{"encoder_arch": "vit", "dataset": "flat shapes of many kinds, plain or patterned, on busy backdrops", "crop_scale_min": 1, "encoder_activation": "gelu_tanh", "encoder_head_dim": 32, "encoder_bias": "none", "encoder_parallel_block": false, "encoder_inner_norm": false, "encoder_drop_path": 0.1, "eps": 1e-08, "max_precond_dim": 1024, "one_sided": false, "batch_size": 256}
Rows from block 10 of the encoder of a small masked image model, named by matrix and row number. Rows with one number belong to one neuron. Each number is 128 + 32 x the weight over its row's rms, rounded and kept within 0 to 255. All counts start at 0.
After each neuron's rows are labels from the 100 images, of 14848, where the neuron reaches its highest value: "place" is the part of the image that holds the peak. Only what is clearly more common there than usual is listed. The data: flat shapes of many kinds, plain or patterned, on busy backdrops. In brackets: how many of the 100.
# fc1: MLP up (encoder.blocks.10.mlp.fc1.weight, 384x192), inputs 128-191
# fc2: MLP down (encoder.blocks.10.mlp.fc2.weight, 192x384, transposed), outputs 128-191

fc1.172 [152 154  79 141 178 142 127  85 140 115 115 132 164 156 116 123 126 100  71 120 116 158  87 144 127 179 114  72 143 121 159 120 140 117  62 130 157 108 144 160 134 136 131 100 145 138 163 140 127 155 130 165 124 142 131 100  90 146 161 119 113 178 101 123]
fc2.172 [109 122 153 115  69 134 147 135 140 131 136 161  71 102 120 146 136 132 154 173 123 101 154 107 112 122 136 171  91 144  85 170 116 152 202  90 117 140 124 112  72 159 123 114 131 138  92 108 103 118 146 128 132 101 138 138 150  75 111 110 166  94 155 139]
place: centre (32)

fc1.133 [101  91  76 126 125 126 138  30 108 158 146  79 122 126  88  95 155  56 123 178 157 133 169 143 113 144 160 141 161 117 114 161 133 126 117 147 110 113  83 169  81 115 100 132 158 121 133 149 143  87 113 156  63 125 107 132 103 221 116 120 178 202 186 154]
fc2.133 [171 159 167 126 147 141 128 226 151  97 105 155 142 113 174 166  87 169 113  89  99 113  78 115 148 114  82  93  92 137 135 100 140 137 123 113 171 128 172  92 162 141 130 138 103 141 120  93 110 139 142 101 192 150 151 144 146  39 144 166  50  60  53  99]
place: bottom right (25)

fc1.270 [132 105  76 110 118  81 160 103 129 183 137 146  79 124 151 112 105 117 134  78 184 121 127 177  56 157 112 145 152 100 155 102 153 128 108 135 135  91  72 151 114 125 122  83 120 138 118 131 105  98 139 129 161 208 129 140  73  82 161 114 119 157  69 176]
fc2.270 [130 147 188 146 137 181 113 136 137  80 105  78 141 162 105 144 140 135  72 187  93 126 149  72 182 130 129  80 113 172 104 156 125 128 151  78 143 162 124 124 123  97 111 174 166 139 137 146 160 169 125 130 105  53 123 135 164 169 102 119 120  91 184 107]
place: centre (32)

fc1.278 [109 128  77  75 153 122 221 101 122  58  91 148 137 121 119 146 126 188 115 101 144 133 145 115 207 133 141 141 125 133 146 106 116 100 155 157 137  87  59 177 119 160  70  47 155 131 105 189 119 127 144  98 170  98 172 154 104 127 101 148 119 117 143 124]
fc2.278 [126 114 183 167 129 142  77 140 135 195 141 109 111 114 116 135 132 105 137 159 163 128 108 137  44 127 137 123 131 114 117 132 161 131 120 101 123 143 157  98 134 122 185 231 110 121 137  89 178 133 100 138  83 147  86 104 151 136 173 161 129 120 119 153]
place: centre (40)

fc1.116 [ 81 142 171 151 157 120 171 147 124 104 163 131 161 142 124  71  91  83 156  99  76 179 161 132  88 112 211 152 139  77 150 103 123 131 119 139 115 104 106 104 104 182 171 113 143 147 105  99  98 123 144 123 124 139  90 119 133 107 156 117 149  99  97 148]
fc2.116 [143  95 102 110  92 139 115 108 123 158  84 137 121 117 153 182 174 176  88 166 153  90 124 115 159 143  38  80 100 204 113 169 153 119 132 157 133 151 140 147 148  67  75 151 109  82 130 132 164 147 135 109 136  96 157 141 137 141  83 159 106 177 146  81]
place: top left (31)

fc1.115 [113 103 102 134  57 158 161  91 114  83 113 193 143  71 211 115 115 133 129 142 150 121 157 126 139 120 146  95 116 119 129 150 100 139 146 148 125 111  30 150 132 123 127 117 128 175  54 167 120 153 111 110  93 106 165 120 183 149  68 143 113 136 142 180]
fc2.115 [140 144 162 140 189 122 148 157 166 144 106  91 145 204  68 152 110 104 143 125 143 149 125 122 107 154 113 151 135 139 104 117 175  86 123 109 146 135 175 140 119 121 139 131 125  76 148  61 145  99 147 129 160 138  72 153  40  95 169 175 117 147 102  96]
place: centre (36)

fc1.141 [131 114 128 127  89 127 118 176 178  54 117  46 138 105 180  86 110 155 164 118 109 180 197 107 156 137 103 118 166 154 150 177 123 109 101 106 130 120  95 125 153  87 144  96 175 145 160 140 161 122 140 113 135  94 165 175  64 115 105  77 106  73 178 174]
fc2.141 [ 92 169 128 171 125 177  96 139  90 209 106 148 114 174  70 146 117  82  81 153  66  99 107 162 137 128 112 143 123 120  87 149  96 168 191 156 138 103 186 147 143 163  15 108  84 116 124 154  75 146 129 175 118 127 125 113 150 107 124 151 113 133 121 127]
place: middle left (28)

fc1.109 [155 123 127  89 119 127 167  99 154 137  94 131  98 123  90 101 162  61 134 170 163  75  96  98 167 161 109 155 162 156 141  98  86  67  66 139 119 148  37 130 120 144 145 109 172 141 121 131 146  94 113 132 111 152  83 144 144 121 158  94 139 112 166 106]
fc2.109 [ 95 103 132 146 127 113 102 145 146 117 167 115 176 132 167 157  64 167 125  89 113 175 141 171  70 104 167  86  94 109 113 150 173 166 179 118 157  93 183 136 101 101 106 124  82 102 122 117 112 173 147 113 125 108 149 139  88 149  91 178 107 129  83 164]
place: centre (36)

fc1.352 [145 144 144 147 125 148 124  96  76 120 125 119 166 113 156 179 136 109 132 201 160 112  53  97 115  95 152  96 163 157 148  87 178  89 130  90 201 121  73 123 128  57 142 159 156 155 118 179 115 127 113 142  56 152 140 106 181 119 169 164  99 139  71 188]
fc2.352 [131 106 151 115 130  97 134 173 170 147 112 136 105 133 102 108 114 164 116  87  88 152 173 148 144 174 104 152  88  76 102 163  81 191 160 165  69 132 170 139 118 203 128  95 125 113 146  90 139 119 143 117 170 113  98 148  93 127  76 132 158 113 191  89]
place: centre (33)

fc1.51 [126 152 134 106  99 143 142 103 140 120 135 147 164  72  77 132 115 171 129 170 164 170  98 164 126 115 139 189 140 107 123 128 115 123 116 129 125 146  94 128  87 128 109  95  97  79 186 136 119 122 198 132 131  87  72 136 168  81 118 150 204 128 175 138]
fc2.51 [127 112 153 143 159 112 110 148 145 125 132 111  85 177 172 128 156  92 127  83  77  97 150  91 143 134 140  36 118 155 134 106 131 148 143 115 126 103 150 147 153 114 139 180 164 152  90 155 131 127  59 122 128 163 172 152  81 197 119 110  58 108  97 123]
place: centre (34)

fc1.158 [177 125 143  87 133 180 133 137 148 131  90 140  94 124 144 136 122 118 108 124 116 167 149 124 202 112 147 172 128 207 155 165 166 150 137  96  84 147 129 131 139 127 108 116  95 141 115  88 101 156 135 140  87 138 103  72 101  88 161 109 144 142 151 209]
fc2.158 [118 105  78 154 169 110  73 109  84 129 138 110 152 122 136 127 158 156  75 133  78 118 131 117  87 152  98  61 111 108 112  71 100 139 107 147 170 109 104 149  93 143 217 114 108 128 152 140 140 115 150 189 160 121 187 175  66 129  92 107 128 111  93  95]
place: centre (32)

fc1.350 [158 150 149 178 137 134 117 117 158 157 110 137 101 129 145 126  92 111 144 137 148  61 156 135 117 147 232 196 103 132 124 124 125 155 189 110 122 100  81 161 119  61 101  80 113 116 113 107 107 137 112 186 177  57 172 150 170 127 131 114  96  96 161 146]
fc2.350 [ 98  99 112  88  99 131 154 135 121 106 139 122 132 108 125 154 138 137 141 143 139 200 114 113 128 127  72  91 124 127 139 108 160  83  97 147 119 144 140 142 114 226 166 154 159 134 128 154 162 132 115  61  88 160  65 117  91 145  89 172 145 177  87 149]
place: centre (35)

fc1.112 [119  98 193 116 154 150 175 135 210 158 145 131 160 117 134 184 108 200  86 152 144  84 157 135 142  96 138  63 113  56 118 109 127 130 108 138 133 126 119 113  82 119 176 118  96 108 134  78 139 143 157 127 111 101 170 147 107 103 125 145 133 146 104 131]
fc2.112 [117 169  66 135  97 116  89  96  52 114  81 116  80 120  89  73 169  62 143 119 100 159 124 102 110 140 104 179 138 204 123 181 138 140 152 106 128 114  98 133 160 109  42 133 177 155  94 204 114 100 115 123 125 116 102 102 146 146 143  97 131 109 159 119]
place: centre (36)

fc1.202 [166 110 150 189 109 120  95 178 126  92 174 154 141 118 143 119 118 171 136 124  97 174  62 129 103 133 148  90  77 102 135 131 179 100 154 167  45  87 144 135 165 135 126 169 142 170 104 107 106 130 116 172 157  86  85 146 144 154 115 162 151 141 130 156]
fc2.202 [123 171 137  91 125 148 139  75 139 141 117  86 114 154 127 117 161  77 103 101 139  78 212 124 101  95  73 111 198 143  95 167  40 157 121  65 190 133 131 114 137 111  82 114 153 152 102 142 109  94  87  87 148 170 189 149 132  92 160 119 135 110 105 127]
place: middle left (28)

fc1.157 [107 104 154 139 185 158  89 109 125 175 139  96 140  64 123 154 116 139  69 179 155 208 123  81 185 104  78 109 139 111  65 158 109  96 130 177 143 227 182 114  85 141 161 122  69 114 155 158 119 140 123 120 164 111 121 199 129 140 130 116 162 139 114 145]
fc2.157 [110 154  61  81  77 125 163 118 113  98 118 151 115 136 109 106 163 102 180  62 117  63 139 157 114 153 166 151 135 152 181 112 130 162 117 120  62  47  85 123 116 147  65 174 164 183 118 131 103  67 167 137  71 141 158  66  95  95 124 114 132 100 129 130]
place: centre (41)

fc1.33 [165 151 149 142  71 156 132 101 140 116  96 145 111 117 118 174  60 168  72 189 173 173 158 166 131 160 163  69 122 148 126  66  96 117 139 133 118 117  72 159 145  91 118  59 143 163 152 119  99 118 145  67 108  86 167 178 163 145 146 210 143 159 139 154]
fc2.33 [102 117  93 122 164 150 120 149 106 154 141  98 154 133 166  79 153 103 178  62  83  78 115 109 149  90  90 174 139 107 129 156 180 156 135 133 118  89 175 119 109 145 139 192  95 114  99 118 176 122 110 164 143 163  94  74  97 126 106  72 103  80 139  97]
place: centre (37)